Weights of a small image classifier.
Model: 24.7M parameters, 48-pixel images, arch vit, norm layernorm, activation gelu, moe soft, num experts 16, patch size [6, 6], layers 12, width 320.
Training: soap at rate 0.0015, 18200 steps, held-out accuracy 96%.
Data: trained on close-ups of made-up surfaces with and without defects, 5.7 epochs.
Rows from expert 5 of block 7, named by matrix and row number. Rows with one number belong to one neuron. Each number is 128 + 24 x the weight over the matrix's rms, rounded and kept within 0 to 255. All counts start at 0. Numbers have three digits each.
# up: expert up (model.blocks.7.mlp.up, 16x160x320), inputs 0-79
# down: expert down (model.blocks.7.mlp.down, 16x320x160, transposed), outputs 0-79
up.46:122157146124146121137127167129087148162126109103120121126136110123121113122122127136111130128117110122116097126141132134123126147138122106174130151143100146103146101121139115127130141103138126144141146130113096153124148150120119118140139150
up.47:150116118125185113141110140151115123133089157140140175112101131137153123162147179148188143106108072134144106131103104090179120148153140141113096096135128115146135138118136085155143103104145098122179109165073107111093139094142107111105137114
up.48:121130142108117166143133106143097109159101121130137130125136151121129116145111125103149144126119151168162136085153147091150168121106121120114167111143144082162134115101117148127096133121158140158116127100176161127138129142137112128120095151
up.49:119160134151138139175117164128116113129065153127105102112151135141062160080137122085119116118124119146143124114112158102149121107095139159139111081119096132130131093116158096133113155113143078132145126137097117140136160117151098108145131137
up.50:100106153110123113163145112110160124146165104113114125151124084107121092125178147117109117109144070155075110167110103135154134046077159130145137093180150139138130145113134152126154138129154107159170112080113128116178156162154122108081133148
up.51:144186146127182159140142128169194110034071138126091167119131117147136077160145146164150137092071185132099168146135166228145144151191088152151191100142130145133097136126102137155105122188156080096105167151140159091113125054150128084224068097
up.52:118161119172130134116096116106093129124114112172118161179106134131160139099127157101130161166134127140131129112137105121159092142134140111087142118162137104126107121125119151169150128105107143135135141185113139070100136135125141138090117128
up.53:129124109122137075122118128119184169123156138080121131106075142135112125116135141157140133124122112133127099162110163168121127153122114092126127146169143139125137133145144123111116133067099152142108113143143075142136133104135148130120146156
up.54:127195128156117130130135124130128149102117077136138121106128129134092120132145143131140164115151159151187113110158152163127152114096127132117124137137113104102131121148146182116124116134118165145101140100172119123141121129115115085109115112
up.55:123128102178152161138105133136120129149129117153108122130142132119117176111128119120121133104134085114156131101082135103080145088128133167147120098161180097123151167095142156110142087122131132109162086136139126102129138080103162134137131105
up.56:143179155165174148070138115159117165148146136127142144101101182148098089118105129124122133140177119120124139110124158103087084148139137144074077115099123176131120157130075106148165147093156129131147085141094065137133085099124092168135094077
up.57:161132120084110094116122074109104137091092123142158169126133140115187089110127134092112127140141122177142105100162136129114130164160092119107115126137149146113103145101142145115125148140141170106157141135096140128191131106105142154162088124
up.58:099149131090086132138189130120161123119123096081167114061158164137122141156135154146137182154124165132133131154160077106136145166095116131133155108141156135110160162083138135061167119098114113169132142078147142167110121099158128130091139123
up.59:169126153113114114135110170135114134101128135135122148108124120135110170099129147146155139091117120141138141138155115110116157096115102127140094102095116163148120138112172150114034156181113139159138144099105113127098168138135151146130137120
up.60:145135142157122124127152112118142120171128139137126081156150105145118151114130151130137102132121142141158164111116126126130114132180200163167132132131138135120101114135112113151151133138128121109137107144124113139127157128129119140121124113
up.61:131131111129123087083109149138158124090142117124138124168098120125111130132140126132124127130135137156132115152116113132139127178137135142088107139108166119144139133129144115126133102130121122141148141113112107123146151089153102138125140158
up.62:129085197120116116114111119129147123119133143187143145129140138125118127132141131098141135148131122109140126122121118112133141093129125099137127142115122134130119139109142119103142133134084127154133125153161119114134117124112137113137145133
up.63:133131123133138095103123145112174110110152099099088127072114122105131093135135180121118145149089074119133100107128124148108128149143141116133151107112187143118117126155193115112195142142157119117134139132128118159095131176135131140098124112
up.64:103115123117147116087119150132164139119121103114123130142136140125158139116119116125126134103124107104118141122135198112127144108128130136112148129145116136081143101132143150103166126116151124079149150121123126146117107128128143156112136132
up.65:095143133139139132120125070111106143088178133154104170157129130117156109162135169160107156154175157126147118172140136174112103159143152117149157147117127146128097109132122160159181133151134144139169169188123123116118089126109119109129147121
up.66:143114101169159098104130139128140108129143143162132156135107112123102108130133089140105146111151122133152125130127125138143127135081149069127113120136112138131169156145099140145110128093117111122117132133145132134130087153155143125143097139
up.67:149087122139115119134108118123081125128134135074119134144084093095149130140141099138148129098149111169134135102106129156129108126180108088116133189129143128140171176118146135122143131152118161161137133141153175112121124095125111138130112122
up.68:171097102160175102141149125136095131121113140118118123160141129159126076144102149117104155131143138098155133133105102166131133083138157124152115138130116170115117147107090164102119116159149167162149112126149122109109107151128121138101134127
up.69:109136073132146172137119084161109156163106169139116114110155102136073146107124139188146123187110122143132156124046106100133162120194085083152132080089123086141159075128139108187130142106106084118140124139132127117125112099105076145236173137
up.70:124086144125074127121125137095156148129119132128155139115123153148115102132140136107137095128126125097120149106120121146149122106157134138109117120118148119119104129115145116089085141137112089126118068072125122140146147116097127120125092096
up.71:118090124161173146153108123132110133107117142125132125112138096106136127129140128137122112127128149143140130172096153085073136135135129115120119181130112147138132121087159148117156140115111136158136112124124113142101083105114162120047164150
up.72:154119127121114151080145107107114161141118117167074090119134107135141173154110171111124143138098139154179094125097124120124146138132124112134089150127118092172135122137138155129095064122125156156132158141093137125128120113154113129119143118
up.73:142125100169151123102092126189149170137116135072119132122150168139124119129105116148143126111109157134129104098116100190157146145116116132111098086045153143163150118092139128141201127129163088120115136085125178135140113166159090116117168112
up.74:090099167146097123094129114080096120180169129133110129100106179097133103131101143118165141166138157138117069180136153151120116119094122090099045129160148142144145103129163097086083128092079174137069105090104119142135074111146095151094146141
up.75:141091143129122139124109125128172114106128098129118103141129160108131057111120123135111145102115119122139155156151136150150129108153132142126096073145165124129110117136166155148114102135127128102180133129157089139127135160140114161175141115
up.76:136127104116162152134122141102136112125137138107162117108140175147137142124102125097153175129155148125127148083116121163157175110108101153152126128142102131145161140102150104195105131101135123157136160159132132106155101118141142123121144118
up.77:154113154149111133133106164107153168137113162059092108119179174119115164124120114121072127163144113152133057124203149100126112122069154096114136130155100128108120125136141132179106132082175162086163092110127164187178097129150132088135089136
up.78:145107124123141170151107096110143129114136124128132130134112179110161146100153111140125126107170202158103124139176094136150113187132120122123169086063120097105098145194123172178167113086128174094127146112130175106140121135145108145171120151
up.79:144145170160115127097151133148105134166120141098125131111135123132098145090157144137085110116128114145096101083135139083141116110108184100155114124079157124183152148123144132112129128121112093118136188151116115129136118106152107167095106104
up.80:104188116147126141108137142136137097150157178121150114116091099144149130149147157125187142123135124128118173129134101136119128169151128110110091122122151084093105162126151113137121124116131124129122120133162109129114155136138103108167105119
up.81:124163107148146141099124115152126111114115113140101133126081156115105157124109123111141138116132143190126165136118122106159104112160169159144134094151129131140112139107153080169118121078106079137084085159119118110113147142142123124114156090
up.82:127141161144085121136131131147121141170129103153121124120112105115096125131137128113119147121127064112132144138156121134137132140092124154104110176122150118135134148139129120117162101140135146121098104134167118125111138146106117152128148082
up.83:150101146096150175175157126159125112097123118148090107138140172162127119158120135078140113168094136165129125123134113152128146077136132083148119075136127133120144098119112148157137104113152119105091142107131131135119155163119163128131204122
up.84:113122116145148138123157105144184097116105127195105110105139148107093103112111136135143100100126142122143137088098142143121141106110168082121171135120117148149178177131109164136095145144105130097121104109126162143123134060100129125108120139
up.85:108108128067139126152125171103166171176123072146158089138122138117203064129110103119147137119141108135132159129130107065145177134150098160141158132127141094173160125124129140138159126139141129087158151115156143108157110110124120086097166108
up.86:114125173121102139100157145139111078085116139104161134131120145118131120142153139113131124085135116140115144125074139146139117121136128127122110141093160110152115118148175142108115138149103127111133134171112105106108122111142149122123118145
up.87:152102125160141091123133139163082160137127123159137113125129092133117129138135109103121099135142138110115129190099155175126132129089117100100082093103082128089149156113139174154091117129128127108146121153126164153120151108143148114148134147
up.88:152131130189093119115097134116132085120118131111101167111158120121163176140129159145116121138095142159159093133146149168109114119110151110135159150121093119114162072105091136072155155155138153109121108136145129151166177107141145172156070137
up.89:145096107114168132107091131133141150133119110116139092104131099145122125127135088154123133153148143101119106124107170120091144129144146126086122108062147140120121145143185150152131136156146109097147150119147106143158138111104138099112136130
up.90:104114114115120157144114119122116123104129124121113110159122151143091110127102129083134133099106143079141128150138152120110134083100121165159090119136131138125146116103138112136117118131129167127140096121148145121108164141115089130130100108
up.91:107206103110130137133137078170134148139137097143166135178120134083093169104145143139135113118147109151168104143135131176108088126139122171127153109105131132119150111138136133139113105080132112148113127153105139119095121142123118134124114141
up.92:111125109089114139073076128127145107101155108152175131093122158114113142130097114150156138101126131164116108118158146150124121114185150145121089130152073075099112112117162134145089138159106126126150061132088107174154151129097104158136093111
up.93:108139155122145117098107119118162110132159125113094127149123103105133144138124134139119145175124133139125108133172115160155152146113134112122108154170120136096102089120131121106157129155126127150114131147133124181129123124131146125137120136
up.94:117115139161108109129114112119147106124131118135093103121162161115150157129136131145144122117153121102117143126115153133124112151133136144160096138129137144085122174134105125140124115178138132117117121126136135130131138147143123147112119129
up.95:083084069100162092093121077136159131112151145202142070089123061134089094093147118154120155123149130168155103164102086161066172138157081111153137144108136168101175105146161085166112081063136137124132108126126128163133154160104042097176150198
up.96:137151130158123135162125094107150115138084151131120104140130139134114134151136148160124142141089155201118125160101123126094183125133119125143114120106134133125147144136127103172082080114110084129135130154163090147155146121136102130157117097
up.97:177105136176106126131116139124128106111116147113155119113124138107167122133093132120119128152120130137108122126152166149133132106139131136134117138139123122171125113134097119130115123122128169124106103103121102132129125116092090119129111157
up.98:102135127136131133162149131113139126125118131181116145093163123111134121120154132132166111160106114130108134118107097155123138154141137128158172132103109145130128111094114142144077111141120106177137138139135111148118100140092138147144124147
up.99:125100125119142125108120157118123128110103148147173118143164084150107106115120120133126124161121090131132142114107106133135129121134100117148118137120156107137131111136150124157122074198127110126125101100132103144122136138129134081127137119
up.100:202109203117110082147124134130162155120133127161166140093138141127137084122129108132115119127112168138132128113059101141081135145138087156136131099140130126098115164151163126089099174184122102138113147100187141116123121150144144107146114100
up.101:145146111157137129114131147098137113148123118126132120135153157158123173141133118155160149141121115135135167134143150119121144149165139130123125120160135116140141128133142130131092140142154114138118155148130125135128139136092123116141112152
up.102:118082111138139151144129140112135123146141101134142167143119139097092085121151107121094081137119117129122149143136142152112118117125128109115137110134128107148169108131128114138134132106105126130123149112145120157125134153129124141128142153
up.103:168194115159163143141088165162179103082128119102143143115133143138152072121171121117159095109098123119117118136169122140129096131112137133122150165107151097143122117130197186133181130176109128114164141129116140122130130110142156132114126109
up.104:137125161139112120162115103113115124117133153115124146106171104143145103122145136164126138148105127165081136151151163125119107094154136136102124119164078139126119100154132129108114146141079082095167129117120097160142117152099118121167179133
up.105:122143155126101136153124117135142179119124138126185144155166148151101101145143124198135126115090137127121113116149167171173122147101145125144128104175089111154141128186115109159139099135150086077119188145068126149136116138154117116107146162
up.106:120140132130160141121100109107177119120135124159143129105147141115119128114135150118122153116131143113118161160138108102153099142147147116131132124143105148133159132138102088134138141135175114129139130141154132164137128171148133105128182150
up.107:125072180067108159108112124163175123118145144104103128128139135114133144109144085126148075129101111064091137130123158161154137172142148130152129091151126140146152116155157109203206116118082125138123101133123083101097142169089128120092117108
up.108:146139118142134146137171107123087117127125127108162163131147144126121139146133126132117109134115117161112097159143114105113158145129148118117159112131149151150129122131137133118086091146127111138106096116145160110105187166178134137121122099
up.109:151145155153101186124114117123096165120131104134129125117151085148113135142124122145138103121155139179124130107146127155122141117191157116119107150117122154121121110106102139104075137136098126109153106128131122091171210123124132126103149105
up.110:148134097169057139113151173132132136139170126119131137116118160133107161100168132112093129150141127139151119107119103101112143097119101153111173170149123147103097108163138119104090154115106081140136108153203103088140118099102133118115132169
up.111:109155128123144150084151110128133150102151154146217126134143088131098158096125132134099120095121143169170137082156166100134091152147126113080130090128136140138157113117128160121168127180087127111118109155108118115119107134131185112092109108
up.112:198120157141148117176162137166149132159121132086131163144098129114133080097153137130168134120136124125115114159123131166089117159138094187154169181084198110120119157111102140173167158157111097147116160122106173086145117138152141116146109100
up.113:123137142129125111087128149124108128133119170144125136141122152129096101132123123118126140150131113133156096149157168151141148107137141135109127115120109148117130145122126103174088104085131119109130137108104127121153117135113150090135132113
up.114:168131143121162122118142141121057127113137130097086162114136116155155127124103113152132150123119121119165163112126079127107162158141090131169136122106135119065111077169090132120119125160161112128133125163112102130116171118099109091124152184
up.115:130094114120144112122129129124114118087128136131151119133127135111125158100152108092129113105122192158152141169134116077136171121135150118103104132128138155102120130087096133161151134122112126138112150116129135094131147093139155120123108129
up.116:126167117126157124150131096125164120080124125121110112160112104124113135130133155129189100106116080105134165136136169193147086146162105138137109086130134133119092122117162094125146130136135093129122120128109104135156116128119156138110121097
up.117:153143123174129121139132155159113072120137149144108146157102173126145152127108126131125133132130131166102142116150115167106125116133119135118123093150132133103132134164098150105149140138148177124133141136136112096121183142109106160155143148
up.118:124131124137176126117114138108167162076122127055111105104132148121168123095144141100085122159132148151191134113137127123122128128121126131113111131107135111143164129097129143165126129132158148135117140145139114149125151148122116142146103107
up.119:063124071149094132132124141101151132106113111182083122160110201115096130115145128069091158132139104076146143115113177084135121117109081125117102127172160131159092095124137103104118133154141133164118061165133120111107142126094110123097149099
up.120:140101115135153128123137105133149129170184152192121142082112144141109098078110102110064125118155156101141132143121130107141120123164116150158083121115078175137126128103107142122093157145091126133130130116133113129125137120138119152122129138
up.121:128116108101126152130130086111186123139100113158140114106114162127135074149099123095168145120152148142084122090112080124138144152140120117114100126156162114116120112127064116150122132125113117133125156122125117143191132078089124124124101158
up.122:116105100143106119125142131113112123113147143118177117113164176138107130093170123101110140087120148156076121076151143107122105101123119124142121119128121135096099109124098145133102118131169095165152081101150102128099123144122124123124141130
up.123:126139091127130115129126140152165127140113128130168125108162098153115124121146134143115132108103150136115091133124134144138140154152165143143101151121118123121143107162095123121091146099148128111131124138115116148122107161132126103139131116
up.124:116153115142100113183051155154183122097158123122132158121136152153161151129148112135128135190151167126123073141167123164115099089122120095108170161154110167105150157134173173154154118112160157145142149106162134135171144125156145130134061144
up.125:121125107110189114131139123110130135111142108130130117186144111146139165122112104131138142156127136148112134121157157114079104132141127130132155122121092152079132155172118135151139117123096124141140102157078104105124135113141139129081117160
down.46:145084158126143116141149124141128135106120147171143135140121157135124118137149083120132147175162130142143122133122151110120147119118135150120149134148108096138121121116138126148109152120176111114106134149112111124158134084137151105121113094
down.47:141132135087101142116113132109112095113132142061115136097128168139145122119143118160106137102128158108119100143116137166116133129126128169113140140141096108113119157132142104136124126146103138140154154100128169152114109086112139138126137152
down.48:131095135117091143132148151165126139121143140125128085093128143127117107139155149099114114100122114132125161127130110126087126141148139156154148094163101146146112077105089127156160130132144105095118156118148119141119122122094126102135104156
down.49:105105145118073089112122110176135109144156086140142124134087109099120144152119110123095158149130134136124095155104088122135116152133092098105166199118139154133128148148123116124136159112118136132141106142130143124146123130115137159126105184
down.50:152133081132093143098136124141144109128100131172116091122116141148162131136141148110144113143116139112157118117138123164140156115125148115140096157108043127112120125123130116114116137081130142106110161147155155146189147126095083182134155126
down.51:166096089164138166134158167091133140110136131129107173110108151136155115085148117140187131111173151163149170091131143147153085149101105083154122125150143113083149112120204105124119105087104105134103188135093096119137160112179125152144130134
down.52:137160079129111116113127109159087150128136121144122130102122141132114165113097136110144139141140119147128129136109118139110113163115171136153141149124122137130158128129146117144117158143147126142124116085141100187129159143147099141158123144
down.53:109116128112147114122106104129122093144123166122134169097128088134114108139129064177121137152125141094071151090160130160127109112099097156148124152110117099128132098144137122141192108148088097136149172126126106136140118122118124112108139105
down.54:129099083121115122093146139144122137115151173172161141167138122129126107125129153125119073112097128136134160150126103136133102111132126095113129067106132123122120123162102117154095145130131137129126094151127150134112115120136126114173141124
down.55:099117152140119117104096131134124119135183094093144103140149121130138143116196113105144121075105107116121096116131179116131117139145128134109116146107158124140147113139101147141196173126133084156102139127141130115153069109117133128129078160
down.56:101123171133149149118131147124123084135117141092175080123164076113118157107118103123145118128116118133100169093206115112216141123093141097107144112158133118119176106109119153134130130087102127126131143179124104149131115112092150096113071163
down.57:128179147143079104076143161154148112157136170103108103140148138069079183080143149109135147105081119139128117184131110180133086096156157131139198141155102113134116126087089132145159104120178104103117145124144126137111104147128137136112236098
down.58:130085096177134101118111147100090114104128112103103114123090160145172106127144101084140095119085141093112128146117115129147104095144114087122039118129068149125128110148110087172079106158182175106143120130081136118143143132089113106101120141
down.59:179095133135143129126152078159126125103146132131124121197142163134168069136149156124119120188060129174216145115144104107106134111153134145142097123140140144133106116147124139125119095179149113106149150094125141194179108138122160164135138161
down.60:129122145128123135120115137150101166135135096127137157098100135138151118108122104126158120107167127146162123135126130115091165130141114121094108164079125107131192179096102135093153188115117165167115126130081128119142161137125143109158152132
down.61:151121124120200118126120130096110138117122134123113143062115120128126147180141137111159155156104116131123153128138106111126128118116138144167113093152123163120137064153124141133123125138114159127143146122118111126146101136111141137142130098
down.62:128087115098137126161125148130109139131099152121117106132115176101129173141120114144142096134119124100130123111118097132132126157152159097143151130134141117115113133146139146119138115113124163132134144126107134112130144150110128141091108117
down.63:143121134114130118144137140108120149113121159145123129117157135147102112193125104161183108094113102091155112121161144086132149098156103088114118088142079086141112120113104095104104121154111146151160093116128113120115113068133107123102122139
down.64:146140098152136187122086167101086153163112149105139137110117114107116116111133102116153120135111115163142140126134132064143136108081151123132151124115152116157114164098122120111129142173144164121130089121140141150108111121123122112112132155
down.65:185145075078123103102098160141134138134143098107136102152114149142073151127134099117128116103113162146126131115139180065073141112092149152104116138141094111089165137149128145132159131148121148097070111129112104153090110096152073127095103117
down.66:085130113101140139105122116145101139133119111113150114103103137108158140126123155140168134095142118164106094131126140140112116146151160155135167109149124132137094098095168118118117123157136129134108107131093131121148117100129104128130145111
down.67:127140139100126104163119161111136139128133174124119169138131115150126134116147136144110131141122114170128153133140146127135155135113129109114132139172131133151126131110118136160120155107108104128130092127117103091135119123134127098079149097
down.68:098189148129124130091148101121101083112151117122106128133109120117083185128178118130118123126215162213134172137130106111122179117117171156134147124167118144140145122100093103063200128115119112132135126107152108160125088133080137096112141141
down.69:140118131167091100136097074091129138105152119099129174084102137155165021138097096164188097091047118131152167130133130140176125138133059108142170127115128132135109132156142090130188103108109138119115127137179141176176143106163108169099152174
down.70:157149103134154135145119143124112165111118100093099111075083133103147162144134117113096136137157175113146104137124132158106141134123096097117119107122165112165141149093191120146079147136149132144129123116126137128106109167171104146130143127
down.71:133176152112108114126185171116091171112145167102100154125135120146134145157122156152139117143122122136155121073108103098144135165133126135124151126131108103164129127134148157135138120171156145166159153127179132136136140127125187076130101193
down.72:106133130092114105102129154118113095095133123122159145155112156113162118118139098068143111147117141134114159135122103136130115135114108115126120110148114138106096144104089119127126146134106114131155129116147138128133150067147150119123151139
down.73:147109125090162114156169133107089079144126109155101139143140097145123128114148143183131166128149133159121110129141167109132108119161173154129182155148089131104072141143145090108107131132110187138118128159134109145151150164149118164120145120
down.74:150125131124151091125159112138107147108135104100135139140152156134109113162143139166110117124130140122162176136127109132151123118106125108177131095102119109147140123128115134128184075121095102129165157115140115143107117101134115121139120120
down.75:129167130139073134164103144094137126137151072165149123090114104121094086156117127110153162154090155105085148129125089109118155105138105044097114125087180136149121165131163093130091135166119117160161147145088196091134111140130123145134098090
down.76:066138113106102112135119114189128147120186133115126154111147113173079120127091134155110158134090121163144147159132107184117092114145131074142111130158093136152099092163086122150164130072108110140161117092132140076112141146133152159101083117
down.77:159092136139142123143109132136119156139150089151128115084099114141152164150163104145130134160115145081116142069083109160199118088103084107149119171091156139115140152124145121115154103125091176147191117119146127086109143146110155107152162106
down.78:081124127131125155119115142080135138135098140167108123141163096095131128168112077105118151125087109111156129137125184165100134115104109131138106136131128131130118139152134119122188126098128134083111156157085115124148137098148153146135141113
down.79:130086125081129113142109138138156096146136139117134099156100137149138107136122150128164136158155145117124138158116092113119146158122150096131146152121156164095133107143116093123100113151108171159137131140128137142163137157119111133161135132
down.80:127089168148142118142126086104145142138112119124133145144164131094125127101135089119140098136128146161156134143105145132151127129112095152110086126144169162108103110165141155137101123124116132145139115097142132121122104131112127133119122124
down.81:164181106105087132180106151137153113100153104157137145088093124149179146153111186122147142107102111064139109120109126115109113143136120151115115138121118144153111135115108163073094166114147130121155127133167112170143135110168121148117121164
down.82:094097120119088143143111136115120140123135124112113117127114145115114133137132117113142142093109136133132139105129131096179137145078117120129109079111151130121165108155151154175134133137131123121162104142155156160100096148119082123133133131
down.83:188125097145116109101139062158095105104115132093130126127102108092159122159125148113083177127086122136178136176133136156138132166132080152099091126167088109112112148114101072100174108128130119134154115164108137137114125115108111128136140204
down.84:126053135162090105107124116167091159151141104148144138178115140081106167094115117126117132131138131136113114139152141085145121087121124120124060094130159134094098132108134118120157200128149116095135107167113132103123137139102082169190077141
down.85:164115094148064138109106140117103129135126149118120108108143148121094192138167130094102138146148133114138091136106114120153171123089120084134127124138112170153118141102157126099081177154195138164083140089114165180113085168172074110110126135
down.86:105108139124104149128109115154172153126131093144139110127131128084110145136127139133123151124105140130111130154125134129100153117156138114130125151128164090109156121149135140142192128112133135129147166102141128132149105146106115120137167146
down.87:103092125093126141094135135137183148122120139129131116140120155143124153121121168126120112081159144128118117118149123119131088113127122148161123113135159130174127128096153094137166134138127141066175165091134105141109076112096148146112110117
down.88:108080114100142117119135132142132154136085130154148093068138130131173106128135096116159099108116113099109194101111155134127082113087144070110117152131122138125113133087127123127147113098110124125125093085122143130118094143097110135163173140
down.89:160145127174175123123127145123118122119144109070146127130186124133158090144109165128135152146140141143134142082144108130119115127102104133160192128108081135136139152129071090123123155192150121163135142115102195132099093114151160114138112125
down.90:156149185114145128142144124143099138096162140130108128148154152117136111113117124123110136128138136112072146108159159138090100129154149143143123125094135127124138140130155122135178127130132097134167128110103166141115122121137119129168081136
down.91:139143090142153098123118142134135104122139156095108117129132140140086164106164130108106146109130157124153133167136171095130150133120198116164095116166148156105126191152135137158160124132131103112077137112083108149161112111143110137127119150
down.92:142141100111205079172131135121167157188135116070102117139205122106076183093123069142102105130128128113133114151153122154149120120108131119105098127073124118134138148123142134133238138132135071174096123060114157119115095107162148161160059148
down.93:124122116151110123147136115131157114164123129132087121127114162131122089139153127155116081108126121135138109112115113144124139080133140120168125105110130136145111158120102124165188049090106125122159132134125131107115133139130126127108081144
down.94:134128135130140118140140146141130134144124124109139139125140118121130117107151120146152104120142121146143130142123170120105089122134150126155170123148133089137116120138114166108076149091113123092137129149117116146136126130129133120115116110
down.95:117172124162125095188152137129123077122127128123105148098112118126158120133162157132148093133098178167108091105140117164153127129142130063156199166161096095135120106165097075150084135147069173082120155137142155134115104129155127115129190082
down.96:123107107092157113156120118133074089122112117156175102131102160121129122107124129102150115130120132121119132141147144106174143140125070133172127115135107147119147116131125109119160092112099153148108129132144134123120140188143124089089138142
down.97:101137120127125154127124139128107140103142125121131148129138086149093079147164118071127115099147158124100133128139079135105108147119111143113108112133074137125119121115142149138187125107112116149137113143165130098132147159140150142128134141
down.98:124131141120146172146098110123109122123123162125118128134121164142142088122128132135159105095135122113144156128137113146149125138123138144147110125165097147116107137160112125118125153093110136141131146134154111104129136105127128116101128129
down.99:149147124147137129144135137128128120132159129137111124100143148151127166109140152144144130155163140146104121145122116140129123137117110101137128114122105106153129119093133130142173147117132124125170091120110129133131146110145159156157140126
down.100:158130119117141182125147179120135158081133095072100112168159160122125132121131148078101150141066098156146132137142135130128176098185143114106106047135171126136120137089135153138112121190148127107183093130103133135152106145115153159170199082
down.101:119133132144134124125142107145142126118125112138137133153141137123125105138124124118145121141128144141091132147144129132143100095149135119121133108163136134120125092115122120144133138104117120131128110148165112121133148137155129138175129155
down.102:117141132104121151108108135130148163128123159102130119120107165142132108128120143134122128135133146124115142131106140078073119145137126114120126078136148106127101147171127136131095126135152103145122115128112106088124165104135117150127108137
down.103:136142137124110118125110158153113127168133141102116145106137131155098154154192164159146140138102123124166114136079091127103150117117099153154160130126115132110097116117074086117112108158104090117135159138114150153119165107129169110127077138
down.104:133114150121132141135130118100145075158167169141130144146089124134093120132070104109180122147083127125078089106120143137127118101156090129121149163099174092106132135157205146168213166104165119093081143111178150118088169125137162180124112168
down.105:121108106114148130108119138143085110139145103075117140117099096128146149118128124107148129135114101139107100151148157112148147131120120164108164110112135098094109081123145118098159120075118127133104072123157109133190198147145145137114127114
down.106:102142125083129169119145143123108133150107117131134156129113104127126125154130124112107116147126124140140157103141155121136140147159135141131134129134118120148104097103116149154099117143103166106146126147142175142088073126113147113132142156
down.107:134148149145167090212123132118129149116137173125146188161140127137150151131114133127135153138155127150139116129122145088115119136128107133116126127118092066147140132139077137100096134145137144106084145084096155091155117134141059179140085102
down.108:092150121115109103113144121182122095107126117140142114172138184155118080125167078182125108099144120116143142143135111118113151138159141118129100105131154124149114104115142109119124101159153122133163129108091085190158094157100136151112138110
down.109:173143111140121141146165172185148105118136139120117101112126154107152118126134103128089144138131119159149147186147132130130164086139130167115101070149169096108112125135171092123119093119174106144156170088161163151131087157100100106142112164
down.110:158101121128099114128093139143131166119120122122128127124114175150121149142126091153166114125145124114164116107151133122097151153114154097152137096113153111143136113124084138108121136148118177091120151145113105150149111129090137112120145130
down.111:084125136125063121126148163205144101138129144119105144178096160173114150100180131102146164121174133167133149094138162110112140106124138124087114129136120142116096136112150128174187147107155147125126070106117123095136135115091071148124116116
down.112:120181142112121096126130157120139169135128127131129083155080099152091171184183166159064114092158138115107136136102129114097144114198136144122129132152105143130170153119134152033175179152167167142123162155171118131106149162121080094200104153
down.113:141163093133120156119163138136131106114145103131143102160127132133100135135132137138112126139104122121142157136115120125131128113100110137123158145139115151120078107128121152140137120158138142135137081140165139141142112123156158163130145093
down.114:137119129108149130155128165140167092146147153151161113051110128184105159177119132158088137134153161158133158147121135139149117146078145136111178180160098072132106115166131130048168136165137103146127137106143143131105134095157138070129188084
down.115:161128042182106103155113114175122144153105088161144132112128099131104110144115132146110109086163122090110129141097158141150105167117129138143121156131113138136143147121156157132159133165190099123148109140159131121135120146103134122158095135
down.116:110148079153144121095155134158100123118125122112170150111132148172161093133147135124154128155143141133129129122145105110160142125102146137160108160148135130110120153084094127141112123126128144134141160120123122103124135112105122138098149137
down.117:109109131136096088154138146116131131120152172116134140102085146128168113142151138131150115135110086088152153147102112135122168106129123144121151140145099167182122129098109146146104110089166079123178145113116115122121119138141121159138153115
down.118:122112090130110152124112138125146109153129136161106136090194107106157180134112084145146165098148126144125130082120110108150138115104132109138149152149086081144098145133138136109178093150140121104149149159146106116130100134154125123141106093
down.119:114070164116083081098078129138177108137135152169142143087104072091120169116133109117163120117094163116104144101065168141119165107119135151103109138101114041061146140097112080142195103101130132135154147118118164141141106137123124127202103189
down.120:123129151156150149073149154142125098136141132096170092134151160114122167169110119102159167088100181178161146113130131116086137168123127142089114176123121136128121087137120117109137123167157128116116110118127149113098132146139109133120161111
down.121:150099131201089112115157128113161155132083105129107111056147101094094118113089109069094115102152108103174137128143187181144053109114122092079116112121101116122130181137186163140154130071117118110141103088146134147120151181097116100168133133
down.122:108123151136145098092117127164141115182113127121079123105109071133124155136084188089131135132141136141163139129079106144083142125115124156113114112126120101164144157109127113114146124122108131101141141170123133158117129161142142124148108112
down.123:130135154107105135174166113087132136113119134118130150099135155130143128103139098103115134128175106140114116084126161151128137133133151100109170116135156144110147082126135129160126115134072125135113173126133157126148107096154117182146131136
down.124:114121091134156145150159143091108192126093114150105156121159168138133086125130094157133131121088144066110105110140185105086142111159153138102132136084139152090125123120143153169155128129136110138137119173107111135126112148112080144094136121
down.125:123135081124101130123139158123133107104156113075097129109124100178136106131121159146150147083138131133099110091132108101113140156092133140145142122145121132115114120136076150128144112160163118132130082104103127150091137077148129137154184114